Weights of a small masked image model: decoder layers 2.
Rows from block 2 of the encoder of a small masked image model, named by matrix and row number. Rows with one number within an expert belong to one neuron, the router's apart. Each number is 500 + 40 x the weight over its row's rms, rounded and kept within 0 to 999. All counts start at 0. Numbers have three digits each.
Before each expert's rows are labels from the 100 images, of 14848, where the router gives the expert most weight on average: "top examples" is what is common among them. Only what is clearly more common there than usual is listed. The data: rendered roads seen from a driver's seat, with toy cars, trees and houses.
# router: router (encoder.blocks.2.mlp.router.weight, 8x320), inputs 160-319
# up: expert up (encoder.blocks.2.mlp.up, 8x80x320), inputs 160-319
# down: expert down (encoder.blocks.2.mlp.down, 8x320x80, transposed), outputs 160-319

# expert 1
top examples: dusk
router.1:486512395490492546526538501514512581502514462520540495485457434534543503462519531462452526458523386483522527572476499462541536506486460450541495545437466432458486530500471524532463502542516536431489452527497467498465492497499505562517506489468519459571528522500516452504489474441591490528584489465500479515479510401493581552464541473471555486508488488431603518461503441524498499507498559469445447551596540450507466504512477507503455485593511578567444479440508450602509491530534473
up.0:502523503502505500501499503523503515503525499500501498504503501505567500501507505499500510501504481494505497527492429374502540494399497494507503507548505486498489495502504585503471491500541496501466501498500508501495466496498499504506499507422498309572678501502501500496508492494580501502501502498481499450506387398517510508499499497495507517495525502501524486503501437503434499498495583497498496508582501499495496505504415530493493506502501487565492499459579351587499522529495615
down.0:500501499355501500500500500499500489434511501501501502502542501505500500499496480500503482502504504499500500499502501500503495497502500502500502500501499640498500500498503500498500499501418500501499420509500500479499503500498497500497501502500519500499239502498504503500502502501384556499473500496501503517500501531501497502504500502500498502500502498507492526500500540502511498501501500502501501500497497504500501495500502492504499497500500501503498500600498592253502499452501468
up.1:501501506502496501500500500500500488499500493496620500366500509500396499499501500500497488498500501297500500500499500526501556500499501505500456503500494500500500501378501498501505504499501499501497448502502518502510500493501500499500502502500484499490500499499499503502456504501497500501500501501498500534500500513500500494499501500501500500600499500519500543500500500500501583499521501266515503510501501501498495497500500501500503499550499500500499499500501499502504504481499501
down.1:480505496501483500527497505485504478436497502490494500507502505475501500497561508515502514499501494465500467520520507507492500496506499513500499501500480518494516528584516507507486497499500477514500499490500499503497509497495486500496492502497502502494526505523501388405524468496507508503501503491496508498495480525417485546500497492449504498493476501500503507499495498506500556549343499480491485503491500502500437496499503479495529499499484524504498480497489505520490503497501498
up.2:499500501501501500504501500184504501501500499501498500501500502500502500728500500499500500498500499496414499500500500500497499499500499500501501499500504506500502494499501504500500498497500496546500498504499500496500500503500502502505499500501500500501500500500500480500509500496500499508500501498500500499500501500500500500502492500500500500498502500487500486501502500500500502505498500499507500503501500502498502500501497500499499501502498500500500501499499500501496500500501500
down.2:493524493509501510496490488115500497495500497503525497497501572499498511509495502504506495512497499509406509490507495496508484532495520493486501489495532506495509510512492485512503507507503513499505512510499507522488501504502682482500499528501486497498483495601486538512451504494485500471493501500521497485497500508502515505501499497477486551495647495495519506506490511499484506510498512523508497490500495491499512501473513507500552500503527485471500482503510495508500511497487530
up.3:504503502504498500502703501502415501502503499521342500550501500502501499497503501499498490505501499503502500501498498500501492503500500504501499499501498499500691616492494501503565501502501499501498504503504498502502499502497500500501408489497504500503503499502498510500497497492501502499502500499502499478501501528501500501560501504499479501506498502501501497501446497501499495500498502497500504501501503507498654501505500502505504500458410496502515500498502498466495506502500501
down.3:499493584499528476501496501505495498713477476776500506503467498514487495497504504496506500505494507501499497498480502527502499498496495678506505502704504495499579493671500516511493480510568493492498501471508425504510499508493493503501279502444496496505512494499501489505600457496501501501505491500503448497501499497483501502499506501501493503502495503501492494498510476496510501493494495495502487659525503499359452490495507504505494498501476493495500528498496495501458497504502505
up.4:513490513495499513501494499458513476912488516466497433473499467500458481533492498546502501502500505473490448497502504507500485499511510497474523492495532478500482503522502547478454511513499488532486498478499489614496505492503445459494511500539486537506486506506508504499508511522493482514498461499427504485498507511497491492451484512498501498500482499527493510506493514500510486443507493541466478593490491486484430512501509462420504511497518509495494489512539513501495480488490509
down.4:503512506502540503497468493511515510429488495506633500498465528510441499510480492505499500506483484469506512534508491523551501508551498457479502460451518495469503495547512515500499494515499505444525506483508506457641505524497531498498500481468530505481375521524348512489500544488499515502500496493528479597525530503507484481499505503470558498521499495506611532509490486496478508500505510492501503505527497485469502600505506501503491529506520491501461494500423625503501500387501477
up.5:508494509497497511500491496467502486674493516469497442484496477498468477527495496546506508507498503472494474495501506508504479493501510501490515495494518481499480504524499538482457512513500486537494500481505490751497505475502462457488515502526488529502493508503498506500505504519493482521498464502450505490496511508496491496460479505498499496492487497525493513503496515498506484468502497533474471553492493493488447502495508473437498506495515502494493484512530513503501483493494509
down.5:502507504502542504498483494510521506436482486504620500497467527509459500503480495504500499507485495468507511533516492523579501509553495460479507463477518498469503501552515515499497497513496504440518508493508507462612511522493522500498499482468525504477364514520359512482510547491495502502496496483525486604523521504511475485498504508465547500536497499512593528510494490498484501499508503494499500503527491490473499606505507495499483535504511495502457498499412605502504498344501481
up.6:500500499504502499495496501505691499385501495186500497355500502500501502497502501501501500500501499452495498500499499602499500497499500509499513501500525503495499501367499501501498501502500498499486502495502498501501500506496502498599502462498503500500502500500502501461577586483500500500500502501500498500501497499501500499500497501500500501499501501506500600487507497500499483499500501495497500501500501500499501499501501500500502499498574498500497504499501499498501502410500500
down.6:497511502500493505538503518500501523540463516469497499511498332496507502492530499512487506517523495501500494498495455498588481486478498564491472499647499501500498540502553497514493317505537507590519498501473511529430498497506496501543499594511495495502490512500588499501568507514495489487479497498492517482449479491496500498528490498500495501498492490495501502500499509499507576499506504477559468692503497489500417500502499499488503495454545495492502500500501494495577534512501489
up.7:500499499507504505501500500525499508602499505507510500353500501500501498480495501499491500498501500503496493500487499501500737499458499471498505500501584499576489614333504502501503502497500497494495495508413643493499499420500509499489486490504497500501499430519502537503500503500500500486498487497484498496501501500501501499503499481500500501497508500499500501503360498500500498499499500501505500506502500499501500498502499490494500501504509505500547483498500500502519507500496501
down.7:504503497497516500525470493502405441378513506503499398424491510504499499505502505497495285460508485474510507505534504500511497676497488496501499488499550498535500501507496485499498500478461485511499503501504512518486501495495515554495501507502499500497397498501498503499502498492503502490488501490503496506500494506698467505452500497528506522515501506502503568502506496501612499495502496480494525488501492512474497504508496504538497511499507511536496502528495504501499496506505479
up.8:518485512513499518504495499455515476999486518467495423469500459499455487537491498545496499501500505475486430498501504506499490503516509498465531486495542479500484506526502550478450508512498490521474495476499483538498506501507448461499506494542487542507485507508516502500509513524493486513498460495411504483498503512498491488450487508497501498500475499525494511508492510500513481432507492543471486611489491483485431518501506461358508511500518514495497494512543513582489483488488506
down.8:504513507504540503496462493508512509428489498506627500499461532511429499514479492507498501504482481469503512537504491523543503507548498451481500457437521493472503492545511514500499493513507506444529506490510508455635505525497537497498499482466531505482378523527358511492498543492500517503503497496530478592526532501504488480499505503472564497513498496504610534508491485496476510502502512490501505506526501481466503605508505504507494527508524490500459494500422630504500501411501475
up.9:501500502500499502500502501499500517500500498488657501500502500501525499500508501500497501503501501499498500502500500499499496549502499505502501501501483484499501487500498502502499498501502500505505294501546487498501499500499500500501496499497500502541500501500501500498496614499500500445502493496485500499501657500501500501489499500499500501515500500497501498496501499501505502700500499498507500498567500498501502498503500504501489501601500673500497503499500501726499500501500499
down.9:495503450448491498538497496499505457507503497494404501496505420499361500500501499500511501496494501460499477500498501526515505464505503506503520489525492529500502511470503501495500512507498501498496602508495500492501497500490428507501559280477490498287500502501505459509511498498384502520497501511501492501500500503496500496509500601503513497484508501498468496496506498501510491492585500497495506502490503494505500460501493499422503488503506500533499412503500486500497471499511503

# expert 0
top examples: dusk
router.0:528476463535495467437559510434512483518479509497534538458468465449537470499493488520506536584536515496514501509495496445433479495428585513416539505479505490491495513512450486528454504485524428519440536452477526529374486422448485476486456505508398553466616506516514468568472478455498465499492522521495473384503595541508547511482482469477490497455616487495479414463483472489424500483443492516498466483454501582510552533519534494523440512547474453518490534532497518546507516506444547
up.0:496501500499495471555497500500499502500510504498507499495494499500499501501500522491499501500497500497499499499501500497496496498497501501501509497501499499505501506499500500566545500499499500499459504500500500504496500489501499498501502502452500499494502499497503491507506500500491501496499644510495500512499498633535502507494110501502499510505506488499519365490462503507499503505499508556500498492347500499524514495517499492501501501498496499501499502503500505500506500500498500
down.0:992467500575475498501502502666500501503500502500442500503507522517502500500500503505503501500495493501501502498505480498502503500498500498503506502504501469503500495496501504500491502497500499508487453432511500505495426506499505503503497501498499498500524493504494497518500500497502427556498503501498560499504499515498502500377504504490501497493505497507501501500628556501502492496498500507498504498548502502510500603502498501492499502486500497504501503499511517498502500500507500
up.1:498503498498494498498498501504498526502501502490502497472504513501508503499495501502497495500507516498499518500534500515496502498499498501507502500504490498511505459507502506501499501495500500500500476500434499502511491501499502501498509500501500496492496520500497503502495487506498693495500510500501502511501499495501500494502501501686500501507502499498501502551508568500497505500509499488500489498489231499509502499501493493575501502499500499501495496498498510495499500501500503
down.1:500479508503503505489490318498498503503505500510507508526504563487499499503498487516480499503499486500500505495503498501500501386499519500499495497503495494499521502479496505498500494496494502500508501498496522468516499499503560548501502499501495495499498491501505501493501504501508493498510490498503507507511496510502498481501477509493708500507501512498493493502489507498505453489500500407511500508503502505499497512495507520499499520488501500677505490521503458451492500412503503
up.2:499499499501747500500501499501499499500500501498500498529500496475500500501500499500495499500498498499502498560389500499446534501500500602499499499500494499419500501516500498497502501502496500499496503500500502477497501499500500500295500499486501500501504502500456500583503385499496501263501449494506500501500499499500501428498499501501502499499499501500501500483501497500500499501499498678500483503500502499500500501499498501501499497500500500505633500500501498501499493500502501
down.2:499528492512500480504505495492506502511508507486497495500501487498507499500515494505499502319495501433477498499503497552500497499497522462479485497500500506503499500501495500510506247501514514503510511525504506497494498485508508500503504495622506505647498508503503477504502516497501507512501508521507495486500502460505493324496491504508504500501499513499514491502483493501490501512500503499501504371512496502499510496501503468514506501492536498502393504499496465497489536509497493
up.3:500500496500501504497502491502512501490498500500498497502493490487503502500458491597523498497492497500496499499497500419473499507510500499496497492498498498500501501512499500504494501496498502497597502504500500501484501496499499501407494540499501558499504500496389499494500462499500475509498485496501501531492498498493499502515496485501521492491499502500496500504500497496499475502496500494496484498503503497495501497446500502452500462495500500502384500498500496498500499498502502
down.3:504514495502493494500503500475499505511502489486501484501513464498431496494504499514489497476508513501501492496498503585478491537499503709497492499491489499481502505490496449491505496499500495503504489500252503507500503498500500497500478642500500500500485494490589511499506501506506512503500242653500504500500495501500495501693530491499501501528360498504493484487493489503510502499497499488496432495496517520500479505503497506493539495500519509500530512519504485498508459505499497
up.4:499499498502502500503500497499501500500499613495629500091495493500499502503501494496501501498495499500488500495500500495497499503504501498500504499497497499499500509502498496498498503497500500500500500501503502499494501498501497498501500500500498513503501498489500501509499504501501500498486497513500499497497500503496503500509502508499498497500504501498492498498494504491498507502496502526500502326495502502497502498498503502499499498500499500499500501504502497502683496501500502
down.4:518499501495481497505502500509499457496498778497503500499501506531437509500507514427495503509507495501500500497514506505493502497503475498513501503500502505502493491272502486500451488498497499510490499502466494501428489431502504505494681504499494500487498513296500471507488502473495498506478477505504501504504496503520502495491506496501512504512508466500508504496485498498495510500526429504501495522504508506513502504552500499495504498505488494507483500505511499487507498480498508
up.5:500496501499503500506501500501501499474439500496499499503499500502503500499495500507500486499501500494500502500501502501502593498499499505491499500499500500501508496500501501504501592500502498500499500500367500494499500440499535504499499500507497664500500503399503499498504502499500507502499508499498501484500500502500501497556441521504499500500499499499501499505500500500501503501500494495500504292500500500499502498503690528512521498499496501501501501498499499500495499500500500
down.5:499500500509504498500503496508508501557505499500513504549501500490304499497494500491501426468535505500503493500499490494494508497500515495495503504504484494499491490502503507495503456503462504537498544506483500423491497497499506509497501503508491493473490492483784505488645502498520495502504500513504506709504507531506499472503498511489499510534505526524468498506483501502579501491499447499499514515499485533476498500492501498534498484497523499601483504496500493500505499494509497
up.6:500526503505514500455499498502505535500497499502498493500499498489550503499498496502409499497500506501501604500501501500499499501500500500503492502497542499505498494499503501499498500500500501502496499499500500498496500501500494500513499492500525604500498500499496677500500504500502538114499501496498503499498501500498498503496503501677501498501504500501500505501500500499497459550498501487500499497498497503500499501501502496427556502501498502497497501500497501500499601496498498
down.6:502498503500542510495495496498502507504522510503564499493496491501499499500498497504447422508499500496474489464500506499496534476491511499497498509497569506501488742539490499594501498505508501508492505508483504497506504499492496498490503468500497506501496498496510486499505495504473475564505451505502497498505501497560499506502503511498505509509501497498495421493500415497508492485513489495501499677503499496499492503500512499476497496503502495496501486495502490503499500501497517
up.7:483526468537460509476507505482528494513500489442486517516492459499489496576488503476540502507494500479505655482506468458469491544508515519448521474496474507432468487508484459463531501501531510506506524499513512512466534494513541403446477543491450513464511466494494479483509498485486504567504495522483491467505520500503502509533462469530514503492487486487502454493504829506684416559485525511501506409520500502502511496507506505485500443492531472479450422509522504493614347519494516
down.7:476498483456493503518508493505490478501504515500459510455499475522496501479485438492498524503501560491496501478495450520528501491502498490501488484501504505476526565516488508500466500490470512495500490489506480386527489504478485522487508494397517562514575504476483500538476498518452503460538506282518483467501492541489490502697493494439502510493489519500511483519485486509507466499482503514463467509446498471496530506638447496504474499487482488603495480500463514363498502440467499
up.8:484522475529462510473511504485523493515506493457482512515490475497483493553487502478530506504494501480504569476501471481473492532507518515453524471496479507441472488511474463472525503495528511508502519497507515514471531495511536470447486550490464516472508475494496479484511499491483503539504489523472485471503515505501508505512471480525513502494493480490500459492500848503869435562490527513497504411515499503505506492506513502489499455496525473484465440507526501493583410516490517
down.8:476500488461493501521505494508496476486506518500461507460500480515497500481482422488497525502501551491497501474496470516519500493500508491499490487501504505478528561516487511500471499493472512495502491489505486375515492503482491522487505493408515551507567500475488503533476497518459502463543506284523477470500497545486494500724493503440498511497489517500507480518484425509469449498487504514470467513449494477492516504615417496511479497492494486603498482532467514373497505423474500
up.9:500496499500497397632500502498411501500500501499502500477503499506526500500500502500501501504501500500500499500501568499610340497498500499500501500501492501498676498501501499507500501508502497500513503499500499503501501503520498499506502494462498489500501500522501324517503500499502500474501554500501504500502499501502503503494447530504497498501506501425503496496500499501499543498501471499500500499500500501502501316499497500501498513499501500517471502499500500499500495499597500
down.9:525483499499524511497498503498504503417503503501497497500497499494518501496506497499501504502500495497501496500457501495499383509501498550541497499500501502495496560445506508504478502510502540498555500514500428636484502500500502574500501540498503489491283500503501492497500504506461500500500501508491504501500507473502501500466497500502502505502500600486502496500509504501457424499491536510454498272502505501499502286498503501375509498498516500501501502493496500510497499495488508

# expert 5
top examples: snowy verge; solid white line
router.5:557471505528472529505432504534471528560431530537532438560490573521546479447484489535531501445502474510512489536478522575535541481584541463530492492468562545492509481495515515546503514505506547490576557497533479555545502534548499478519497539529475436497441553482501471400532544580507428505474485561486459629507530528453484464406597570511404546520448504459455530504531501512572537543585462497451474410445487444494403531461544457467485446522527548502490450463493514543498562504498429
up.0:501508505490505368648500489500488487509505500498502465499499498492501507501502489508500501500492508495499485498499502501520494499464499496504501499500498497514498503505500499501494624490499493499501577491502498503500494494494503501512501501503504495500499506516501493551533509503499503493501487468503502498488503543488560665484498502500502487497521501491493498479493497492508498282502499627497499822504500498507504501495509502496453552491499492504497498497499502498492499503500497
down.0:486429516560452501490503518528481519490488503486417504519513447500507469499494497501499504491496489493498512507482503473496534645506506510456491495503497488514513503519500497512661308493499515492502490522500498499513500413515568500501501499511460405504497520472501480494502701500511498521496499500496504497502493377489484296509463495485511499500439501498503499534498642505502549516520502415519495499496497498494647454500485498493500453502495546459480498499501499547513501512513502
up.1:465486502499478481512505502462506499503512496483451623490500500502538502504500502469504503500503501497496460504473617535502500502507502505518368501499501502503505476491504491496503497501504497501493488499508507521509500500502504498504501500500500448499498505702495489501501514504499502498497501509497530523501503503501499497498499500470499502504498497496500515499499510497501501500502502394503499499497498558503707500504494496402480500502495500498413502424497500505499509503500496
down.1:494506501493504501474499512547480499498498522493512496607502483497442499488499501509500500463498501503501523506496500493502602496503504543491593500500500503503503495511529494558498512498494500502501511501497495499551500496486499513373496502617480500506500479488487492496468498434498500512498488498486494507499504501494514363594480492499537504511486497498493495513494506495493501493500496586467494493503535364501464539492367509582501501501546496501527475513504503495492491502503494
up.2:493485502501516493493501681472514473501502503507496511507647514589482504503500663495497499502554508478525496512490494479450492476506504521489514497518498558506493530503511504489493498493476494502510497460505497499492503490479495499495513517498496509500497498496503487513513483499489489499493503495494500510684500508698488499506494528485498699502504509499520493502502511585545490500502508508500494509479501512529479502521494498483505516502496502495487495530505503492502496499493513
down.2:498476500500503474576442457475502515492587506510473403501579403491502491517505502504501500498492509501502481502536495520494511523478502482503501550497488498492499491506503507512496501505505492502432479545502500401507513501501498448504497500497505503474508684523539541509510493534485498481500514499498502491467499487505503502502502507502505542503524491499498402469516317503216498514503561508495461474502465501495673501491489386501509502496474509510467546477479500395501507481496516
up.3:500502498502476496501501353502267504499498509495495498503424501408504501501500391495599502498448491505477496497500501498564494502368501502500499500496503493391501494505496496501497498498498502498460500505425503497498503499500502515501491506491503500502505636495498501472499500581509520499492500508500502510435500497381504485499495643501500420462498500499484501501497501408497501501477500497498502498500500500496504494408499499499491500404500501548500501501513496501505552499502501
down.3:505503538539510501457500502503603499434498231508504500499501496504467499500501502498498495508495507501503500495487517505467500497653499505497505501503507502518482529487491500497499501501489502499514501502500514498491498499498502498522504500498494500504504264494502498510502514332498270505502492502498502505500503525501500516377501500459498499502623496500500587436498502497503463503502492508499501489498499503498490484502527510495499497499508500495509511501513493508632500497501564
up.4:449500501530501501500500493496503500495483500483505492500493501493507501807500493495501482499496412493461500502497501504511570537498500503571493502499500497502599570492499500498502622499501498499499494503496504501496500407479506500500501497502496518500499501437530520563504500502500543499490490506499515515492500500494536489500491506501499493502502501501499523503500501493453506506501500486494500474501497502496595493496496500502498501502499500501495526499501497502501500502500501
down.4:571499494502496495497510507494501503521502493498493526501502506493504499480502492496500536505502491603516492502496501500499353445507496498504500500499500498502495439479509487500503494503497494525498515467499418538498499543501497550508492497478505497500471506637483498380499509500529504504497497508500502508503495502508493504487503472507502471500495494499498499499500497503610484428500444502520503508499506517503481509502489500500500505505505493498489499484503484500499366454504436
up.5:490495496554519495505497648483513488499500499501498497502613520573496507513495620503502483505550507471512499514480494497483505485498501526489500493511501595496497542500510495500484502492485501499505500494503508493489509492507500494497503524503477515500497489489501488510522489480491488498506502498504490507654498499668495498505493529487498651501504518496513495497501499609724495503501505509491493521494500484514486495511484499491507509501499504495493484511502505496501499495498518
down.5:502490505501491487546412478471504511481577502518482502540584384483484492503503500503501498497481500499502464497535498517497506516485500467500490550496482495494496494502511523506496501504502486498449490524498491352501509506504496456519499486494512501489504625509531531501501490698478500486500521500504496496490500480504494504505501513502515512501520492500500442401516430504123501509506555521499462474499478504503675517487499461501512501506492515507461606482474498381501496490484513
up.6:491490500498504501495501695483512490503502502503497510502647512651491506503503670492496503499574506495503501517492498471478488481504497507494504497519497567499494510499509505484498498497487499500512497491504496498485504494504498499493511506496507512500498500495502489506504489500498498500501506497501501513688500502667487502506491529494502694498506504499529492501499511590501494504498505503506500503489501511525490505511497498490510519501498501497485501518508500492510500499500508
down.6:500476505503505479571466420480503504488597503509478387503582359480503491520502503501505499500497516501502480502524488528495510530485505485503500542497496500495499485508499503511496505504507494504460479521505505386504506502492498407501496500496504504476507713534518535513512499529474498489501515499496501493468500490506504504502507505501501579504524493499499439466517330500259497509502549505490436472503469501495668501491492395501507502492478505511471554463483499405500505479487519
up.7:484455495429500458544500500509420504486500502497501499500500498481499500501475500505538489500499493504501461500458504503500503500499500488496497514500497482500502496407501495515421542500503502496452498507499775501619501502502502506450497555500445470533505503501484500497506487499503503500502476523502500500500500429500501496443513496376500499495499502506500548500410499501498504466497472638493492498503502480435500505492501499501472497497502505504658461499502496516495498499543504
down.7:498508504509477518446498506505512540494486491503507502517500493513493504505492496510496497503510500492498510498508498486496506500503506495416500499492525513519486511745513507468550502518505527500501506506500312502490510508521391520496524487508511491484481508513500496493428500554514459550507505492497523503493505535444487507544403514514492502494456498487490541495497509499499499492518499289504613506490494524513426514507509504486517487552487500494347499537500505512493539528445494
up.8:495499499496538494523499664492506491503500500502503497500628516594494509508499652495501487504569513488506495519486495446443502491505499508478513496509491578505494519506509497500477507495497501501506499493511506490482509491511498488500507531500483517509495487497503532515513494490509492491505501494515495515681500513701483505505490516485501685501522527500514487494499502622699496505503505517494490509476498490519492497501498500487515517503500498496485485534510504496506497499498515
down.8:502486500498494489517425467471536505480593493510439457508603420461496494511498500503507500500477499498507469503530487532500510518485494468499489548499478497492498489502512520505499501500501489491459481535500500325506510500509493437513494486497511502455503678512536569502506488660469500482500515493504499496487496483506499500510499518501510532501528498503502482428527388502218501521510580500498438464501461505503698510456493431500503501503487522507451567473481498384498501479490518
up.9:486482503496506499490502676474513462500502504508494518504659515620484509505504664491491507494571506483518500519483501466481483475505493511496504495525494565497493515487513507433498497495468497496516494494503494499487504489505496505488513510496506509499498495495502478509506478501491498500501511498493501513678498505684487503511490536491501686496502504497536493503499511601497491502497504503517502511493505514531482512520489496489506520508496504499483501508509500488510500497499510
down.9:502480503504506477563465428479502534474561507509483384511549345494502491517503503502502500499498515501501485501523491523495508515481507489502513552496500500497498491514498509512495504504510495505463483523505505379504503504484499401494498500494502503488505716535513528509511498530483499490501512500496507493469501492506505505499506503501500566504522490498498436486515356503263498505499527510491449474491470498495664501493492387501509501486481501509482530486482500411500504486483520

# expert 3
top examples: line: no line; vehicles: zero
router.3:496536490467444531480485493497560448381507473470486474422538510505493489467453467496481505484469543461528482426516449456512530532517510532572489448565484538464457431517499510478481496457488521463475438489499507427513459534484487492468456514380600496478528500604558479546456508480428599438489506474513519519496503509496483520541517538485505459514508499479483495457510488483410471475569553565486481554498505451489558453474519587539536431501521463508468551431508515448488386468498517
up.0:499500508480498500492500499503502400500501506492496501476499503499499500501502499502566504503499500482500499497500500539502501500460501504502181498501502498486498494391499502172485498499495500501501499497500502521497499495496471499501499518651502500500501513501502499497531502500500500507498500498501500496500501503499501500503499498496500499500499500498499499500503505499501501498500501503500499503499501510500505499499499453502499500502564500498455500500498500500502489501498501
down.0:500507500532541500493500498513532499498503501499499496479511503511444502448494499501509500505485514503502502498484499495500493497497504506540505494503494507497457500503502492428498502499503500499496498486511493506506494512498431506494487499662508499486495501499498502507504489498499501499513532396509500495503487479502499500498501512504491495493500503485501509502511490495502502499499496502507473503498502500505502552495492515504500510498500496501500500501512500485512506500502500
up.1:508502500531495501493503498488503500504503501500521501480497500497499501502529498492501500500497499518494499496496501496503499498501642499502530492498502500489500508500495496495504500502500507500495521512497497504469502496495501499504498507500503504501531493500501494576500507502499498500502500506501500498498505506498504506501636499511498498463506500500497494496499499499503458462449501498496508581516541498496437498502500503499499494494507498499497498497534475500508491701495570
down.1:500498500506500505487502502500499498358443500507500500460499513498531500502501501501498496500525499486500499496509495504506501547519496498500482500498509499497506483473504505503500499547459474496508506503495502501497497499501498495503508500504501497499479499599501514488500495502528503502499498452522498499489501518500497517496498624493506506503503505500508614476500504496508494500501499570501502499462502505502499488715488501501501508500499500497500491523516515501497498495756495
up.2:504499498501500500501571499498445502498501499496393500498498499499650500499399499510501502499499496497499499498500501503496495498501503508401484500498506497505501495594473499501360501501383503500497493506502509497500501476506497505501496505501501496524502496498497498498500502499501484501498495502497503501499506482499500572499500408488500499498504500501499509505498502498501497501492501634399485503503500495495503496497501495423495496505487501498497500498509500502495393495500500
down.2:502504517503506498502503498502494495504499501499491495501506381500472500499621502498449500502495500493501501498501479539499499513501500510539502512570496470487502518499508500474501483434496498504524501502503508506529490513495498500496501521436467441460566502491505396499507512489498501674497705501497496504502499457500498492385500448500499503400423502507496503503511503505486515504504494465498498500502498498505193518503500499501514498492494498496498499500492497498501593512496499
up.3:514504502539467505490566493538486522432520496499499501397481496482500517501506490429506500497479466599497478489481506481476457513520531482515404476487480487455497540402453500527547510533324586480456543545504606559451511488469572505459482439500508502513534460505485485499503492498498482500521487514481500511492511242492472542501526494509512490464494501509486473491468486496489498503490501476485422465505529463484500503500509508503478477463466490503499560457552472500599493504514501
down.3:493489501498496506484481499509507490491473486500508499482507475504513494490480465512546500469531498498500518497523320491512511494502523504491468507499495476517505418458516498464484486606544529504520494512497500505526495502506540458485519587464498490520466506509483498522498486489540516453502496493501524491462511540495497498493563719421506489556546556509496508393490500475498465506488519499443504497497507554482494501494451507593496497506473492502487509489517499455452433435497516
up.4:516505502544463504491568490548484526427520492493501500377477494477500521500510487411504501497475462607499478487479508478474454514528539482516383473484471482455495548397444500525548509535331605476447553547504612566424514502465574505455480427499511505515540454507481483498502501496496478498522485514476502510488517262489468552501523492513514487458495501510483468489467478496488497503486502469481442455510532459483496504499515510502475473461461489501499566452558469501620480504514500
down.4:494486500497496506482479499510509480490476486500509499482509465502513490489479467511550499466528497498501518499516304489514511494502525504491475508500495475515505433457512496464487487606544531504520495510496500507525495498508546456486519594461497487522466510511481499515499487489539520448501495493501526490464509551494499498495563685419508489564547554513496508390491501475498463507489519499464504497499509555482493502493462507622496498504474493502487505495518497446444433439499516
up.5:496502500501501505501503500501499500500501501500500498497500501500501503504502500500501502501500501494501510500499500500504499508502466494499495500501500500486500510495502500500501497499500561500502358501501501494499500500504502498500499491500500497613501507502496500498498506506500498498500500500503500496500503505500502521499499511392508500506483501499501483504495499500500501999495500498501499498634501497500501503499493501503499499537482500502504502501493498501504509501517500
down.5:501503501496497501501500503498585498663486498503501501486482490490500500504298501480544506507506502507500503519502500496612517500503587502505495504459617502495553507505499482500498510493524504501495500620499503507428505501495532502493476501499501502500498493501494502499497496501576501500496555505499510468494500500502733497506506499485497501498500498498501498501485515499491492495544498429328501336485498496506500511473513498497501506501501495495499497505502501511499499475500506
up.6:511506503540471506492568493538482530434518496487501498396485497476499515500510491417505501497480469620500480490477507479481453512520532476513366476486476490454496536408439499510536508531304566478453537549504577558441514492464578504458482475498510503514533468504498484500502507509497485498524491511484501509492509359492483548503518495509513491458492502501487469489475482499481500504486501474483473460515531461483498508493522509501480475469466489505500552458547468500594497507513497
down.6:494492499498496505480479499507506485492475487501507499481509466497510493491480460508550499465554495498499520498528316492519515495504531503491473509498492473514507423458512497463486490586558531503522498512495502510535496499507544456488521605463496488520468508515480498512497479489541519445499499493502528488462510540495501497495554674423506489555552566503496505387491498474497453507494521499478507496490508557480494504494436509569496497506467492501488505493519498442444432411489517
up.7:502500500497492500500501500503500500500500500499496489500500501500500955503501500496500499500499499502504500488498500500500502498500502500502499501500501500497500500497500500501502500500457523500499492500504531502503500150499494500498500499500500500500503501499504499500509505500500500500500500506500500503500504495500496501501499501500500500499482500503500502501499503500500478500501500499500500498501501498500500500499494500500499497500501500500500503500501501500503502500500500
down.7:502497496509498503503496495499504492500498488507506500496472500483502500506491499493505495474498498500500499501482491491505509488499513504514500503490499484498500501497496490496503500514502499498491500503502488510507500672497505500500498506474492500508384515591499495501504484492520513487544497501508507507478523498503499496496752502501573496508507501493509663489496485502497494496498499480498510497504501517496497509493502506506500503499493502504495513498504495493503494499510500
up.8:429501502524509500472569501500502498498500374667500496610501501500500503500497501501507431505501502497500501501501499447441501535497499501502497500500502501501499503501496501497511499500497500500502511499512507500507499451499501497500497499498501504498499494501409518595499494498499500503501502497499498496501501501501498511502500505501501501501499501500501500500500500501499496501500501501408495500500500459502505500499504502502502501498499499500500499499500501498503503501500498
down.8:505504555501491499650498503501506500619495184653443495625492494500500499497488497491506503494503495468499504500500503503484502349509502514506503501491494499491502552503503502492503504500502498508501498500494499496504504490499488507501478500495501501499500501450499499501575473336496523503493505505493527503489503522488495490501476501501536496500500470493496499503487490499624389499485443503499493498489502491507501501503667502536498492508503537497499504497501502503490498506505502
up.9:489501498499499499462501500496499500532500527502499500500499495500500501501499500529517498531499500497500500499501501499500514501502501500498495500499498499501501503506499499498502500501416504500500599497266514502503501356496499499491500499501500501499500439493478501504503500499500498539500500500498500501500498501499501501601489499546499500496492500504500500502501501499500468411501500500495503500499500492501358500500499501500501500497498500499502482504499500500501496500499499
down.9:498501500498479494335544497497682505461500500491504498500513499509497499497501504504480431495492496448502500503500520500501501497493487487503556519500580496500501733404518515519493499502497491534502505503442494493506498502469661508509523446502498496331506498485497495490430494519522492513522358500502489498498500522499507503495503490499511516478499505508501520499506481504494538498497492500478498498505501419500597498508498505498495503499538501514495498499498503500536500618506496